A small image VAE, trained from scratch.
Model: 7.74M parameters, 48-pixel images, encoder activation gelu, encoder depths [3, 6, 3].
Training: muon at rate 0.016, 9800 steps, batches of 256.
Data: 97500 training examples, 25.7 epochs.
Rows from block 1 of the decoder of a small image VAE, named by matrix and row number. Rows with one number belong to one channel. Each number is 200 + 40 x the weight over its row's rms, rounded and kept within 0 to 999. All counts start at 0.
After each channel's rows are labels from the 100 images, of 14848, where the channel reaches its highest value: "responds to" is what is common among them. Only what is clearly more common there than usual is listed. The data: rendered scenes of toy objects such as cars, trees, mugs and chairs.
# convs0: first 3x3 conv (decoder.mid.1.convs.0.weight, 192x192x3x3, each kernel summed), inputs 0-63
# convs1: second 3x3 conv (decoder.mid.1.convs.1.weight, 192x192x3x3, transposed, each kernel summed), outputs 0-63

convs0.77,143,266,172,228,124,175,281,132,290,168,148,165,204,128,166,184,186,255,222,195,182,164,177,208,233,229,156,190,189,177,165,273,271,173,132,255,195,180,212,172,172,200,207,182,187,196,279,242,151,244,210,164,183,248,176,158,195,165,261,203,204,177,217,208
convs1.77,187,164,185,197,191,231,182,239,155,235,219,229,203,244,188,172,170,166,249,187,201,228,208,223,164,167,249,149,179,168,179,184,207,233,195,198,191,225,265,223,141,197,129,217,166,216,266,177,237,257,257,223,189,251,170,181,193,196,183,265,173,257,250,179
responds to: count: three; yellow object; light from behind the camera; its colour: yellow

convs0.154,204,237,196,192,207,238,159,206,193,214,168,168,182,185,201,283,165,185,171,205,165,205,181,161,194,241,205,222,161,178,247,180,142,209,225,127,151,226,188,224,193,254,124,242,183,140,162,183,264,243,193,164,219,211,195,201,189,132,183,193,210,118,200,180
convs1.154,170,226,151,135,149,177,162,151,220,177,220,149,183,206,272,130,172,275,214,194,156,203,226,221,193,176,194,200,219,197,231,132,188,133,114,250,193,279,223,197,229,84,287,204,149,278,213,218,201,253,146,121,219,273,238,194,165,255,177,199,163,196,210,179
responds to: count: three

convs0.146,196,331,191,269,234,359,187,271,220,168,199,204,192,214,168,269,202,167,217,294,202,192,173,208,283,204,263,200,177,203,217,158,202,172,207,274,219,232,221,243,195,225,203,253,249,235,231,200,235,165,165,175,164,180,133,144,267,162,242,196,152,207,263,172
convs1.146,218,193,154,170,169,155,168,118,220,151,162,205,254,220,214,203,181,217,178,216,191,223,190,155,206,172,243,242,152,294,140,164,229,286,272,249,259,147,225,204,214,192,151,151,182,195,183,142,223,232,201,129,124,193,284,115,196,97,192,216,230,131,222,248
responds to: green object; its colour: green

convs0.44,153,174,193,200,213,183,236,185,205,212,202,201,100,193,230,159,187,135,137,194,276,199,212,192,172,207,219,204,176,205,237,164,239,256,210,151,210,191,185,128,237,327,228,236,182,24,270,191,179,211,161,218,198,195,158,186,227,150,241,200,170,278,219,197
convs1.44,251,188,227,216,180,202,223,200,217,198,200,159,227,160,225,217,180,256,217,248,222,162,200,219,185,154,197,149,254,223,224,173,190,192,173,207,216,202,249,191,253,161,187,131,189,277,194,236,209,195,208,91,134,196,269,291,208,153,179,194,240,180,243,178
responds to: count: three

convs0.169,197,372,265,220,162,272,208,225,209,206,205,191,229,187,246,222,208,248,218,248,220,201,160,184,269,207,221,146,165,159,197,237,221,166,237,244,193,195,242,228,156,221,153,238,204,212,232,244,204,196,212,191,185,207,170,189,197,173,258,294,162,196,167,223
convs1.169,183,237,191,154,168,175,223,156,229,194,166,162,171,145,247,142,272,171,109,191,206,218,220,183,257,134,169,231,194,146,169,202,150,187,239,202,180,214,226,162,202,215,107,217,244,221,245,208,212,254,103,65,211,246,190,203,164,122,174,243,225,191,232,180
responds to: green object; its colour: green; yellow object; its colour: yellow

convs0.183,147,211,261,201,184,254,190,208,202,220,174,209,207,186,172,182,194,197,214,180,175,185,179,152,178,202,180,204,160,204,226,226,211,182,227,184,197,217,146,254,237,238,213,127,221,202,213,190,226,232,212,201,198,157,200,224,147,211,217,206,212,187,210,242
convs1.183,244,268,166,100,199,206,164,178,148,163,143,202,200,207,269,210,228,193,114,210,219,161,179,257,281,182,229,164,231,234,170,171,174,257,227,264,203,262,227,155,185,202,178,180,217,214,141,211,215,193,191,166,283,302,215,204,176,258,214,147,151,203,276,195
responds to: count: three

convs0.108,158,90,223,149,158,169,238,178,228,200,203,188,156,183,191,135,213,193,190,177,152,190,225,216,193,152,233,169,195,208,216,157,188,230,197,196,203,172,165,234,208,158,156,199,144,181,233,185,231,205,200,210,255,205,159,236,250,126,152,197,201,196,206,190
convs1.108,242,222,208,201,165,160,220,201,157,181,133,247,188,121,228,252,154,263,263,135,247,191,260,246,249,161,235,203,261,233,150,142,208,179,260,201,206,264,227,225,206,230,212,154,233,231,176,194,193,234,177,168,209,255,201,269,170,206,238,174,208,250,234,225
responds to: count: three; orange object

convs0.94,158,234,225,240,196,187,234,167,231,175,226,272,192,183,173,209,234,251,241,215,241,197,205,196,258,279,186,172,217,219,221,207,199,185,231,171,171,192,250,213,245,201,179,258,252,199,153,198,197,175,199,186,184,180,157,151,190,210,225,190,153,148,161,181
convs1.94,169,199,210,154,189,240,192,183,219,169,128,213,217,252,200,221,140,203,241,150,205,105,236,214,142,238,228,211,157,138,186,184,191,237,243,240,198,249,168,203,214,212,216,190,237,175,179,237,231,305,161,103,266,192,223,301,181,124,244,241,232,144,242,258
responds to: teal object; blue object; its colour: teal

convs0.144,135,246,203,199,243,317,237,163,220,205,109,201,185,163,187,118,242,222,204,210,170,195,181,244,213,277,205,184,187,173,180,216,160,216,196,273,170,204,223,204,197,196,154,262,216,170,217,210,166,203,216,234,155,190,201,189,262,220,235,212,205,163,202,227
convs1.144,218,199,158,219,222,171,218,180,296,182,219,156,165,275,170,168,172,213,229,183,168,212,195,216,150,180,141,140,210,163,161,191,196,176,195,188,235,239,229,193,239,178,194,209,229,240,270,233,234,215,152,197,220,208,168,182,155,144,186,216,149,170,159,211
responds to: count: three; light from behind the camera

convs0.168,158,234,140,255,236,275,185,200,228,183,109,247,207,112,186,161,269,221,193,202,190,209,177,163,220,280,186,176,194,188,227,272,200,239,281,279,249,183,206,197,181,154,163,278,218,226,196,234,242,202,154,192,208,195,192,193,240,249,209,168,193,193,127,203
convs1.168,188,196,231,131,168,145,213,241,222,295,183,197,156,174,199,189,152,203,227,185,216,154,214,225,293,215,234,249,182,222,229,179,187,177,211,291,258,246,204,213,223,213,189,209,131,215,179,230,220,208,205,212,185,174,185,184,194,136,213,262,253,204,186,258
responds to: count: three; light from behind the camera

convs0.103,217,137,191,147,179,137,207,212,211,159,156,178,141,178,28,200,147,157,214,113,179,194,220,197,236,227,206,242,186,184,188,194,171,149,195,172,262,174,170,192,241,197,186,202,194,179,175,152,199,209,181,153,217,153,144,159,196,165,247,189,196,210,265,175
convs1.103,205,179,193,143,226,149,208,229,197,137,239,185,197,171,206,278,234,205,184,185,167,188,232,188,177,228,210,228,198,222,297,198,248,296,190,276,302,179,199,167,206,203,202,252,236,200,195,134,196,210,231,164,165,277,229,175,137,159,185,149,300,228,196,151
responds to: count: three

convs0.28,271,259,188,194,216,208,187,213,196,187,201,169,188,162,222,174,207,206,210,131,265,202,180,170,150,197,263,213,196,228,191,183,168,236,159,222,239,229,182,166,129,241,171,201,187,139,170,197,160,174,225,243,198,262,215,207,260,189,227,218,226,217,261,213
convs1.28,201,173,195,215,166,214,187,175,122,184,190,245,184,168,179,145,228,170,223,202,247,136,191,240,180,231,227,213,308,235,248,235,269,198,255,186,158,196,198,114,204,218,194,205,202,195,190,192,212,185,184,88,221,260,265,253,241,243,173,208,183,273,240,227
responds to: count: three

convs0.10,186,226,216,254,243,161,175,222,150,202,122,194,248,171,189,208,200,221,203,101,227,255,200,163,206,218,203,173,217,180,143,193,160,125,172,126,284,189,208,256,218,213,184,185,185,178,212,177,208,183,152,194,215,200,175,166,307,243,184,203,210,176,194,130
convs1.10,202,197,137,163,134,251,218,201,142,160,195,187,201,186,169,191,256,222,269,242,198,208,260,156,198,191,171,155,170,185,171,182,183,198,164,168,152,224,219,165,136,229,205,296,165,222,200,222,178,144,193,142,150,245,178,203,180,184,163,234,246,240,141,230
responds to: count: three

convs0.97,195,72,208,195,188,148,149,153,216,156,183,353,203,323,177,185,188,169,168,209,240,250,221,215,189,163,259,215,167,256,184,189,178,133,149,249,126,143,169,198,217,257,198,178,215,178,173,152,180,245,233,231,213,192,270,174,234,164,151,213,202,201,194,232
convs1.97,233,284,157,251,187,252,313,190,255,230,160,160,216,268,129,196,186,240,222,160,171,198,179,205,234,207,184,200,135,162,196,181,196,190,174,263,268,245,207,257,201,181,243,171,191,159,130,192,207,140,200,233,159,221,195,235,150,262,233,203,173,180,254,211
responds to: count: three; red object; its colour: red

convs0.58,235,177,211,182,187,200,206,194,226,224,238,211,207,210,197,238,177,208,213,202,213,170,213,146,154,179,239,195,189,246,206,225,241,138,208,205,174,216,220,237,200,196,188,246,212,202,132,195,203,231,173,229,162,278,192,175,211,142,180,198,171,146,194,200
convs1.58,231,168,219,202,114,239,261,159,186,204,219,80,192,219,254,203,208,191,213,264,268,251,183,258,232,198,178,205,214,271,165,239,189,122,205,225,171,248,211,208,167,155,253,223,155,190,209,223,197,255,242,114,154,238,185,188,211,236,214,282,172,242,229,179
responds to: count: three; light from behind the scene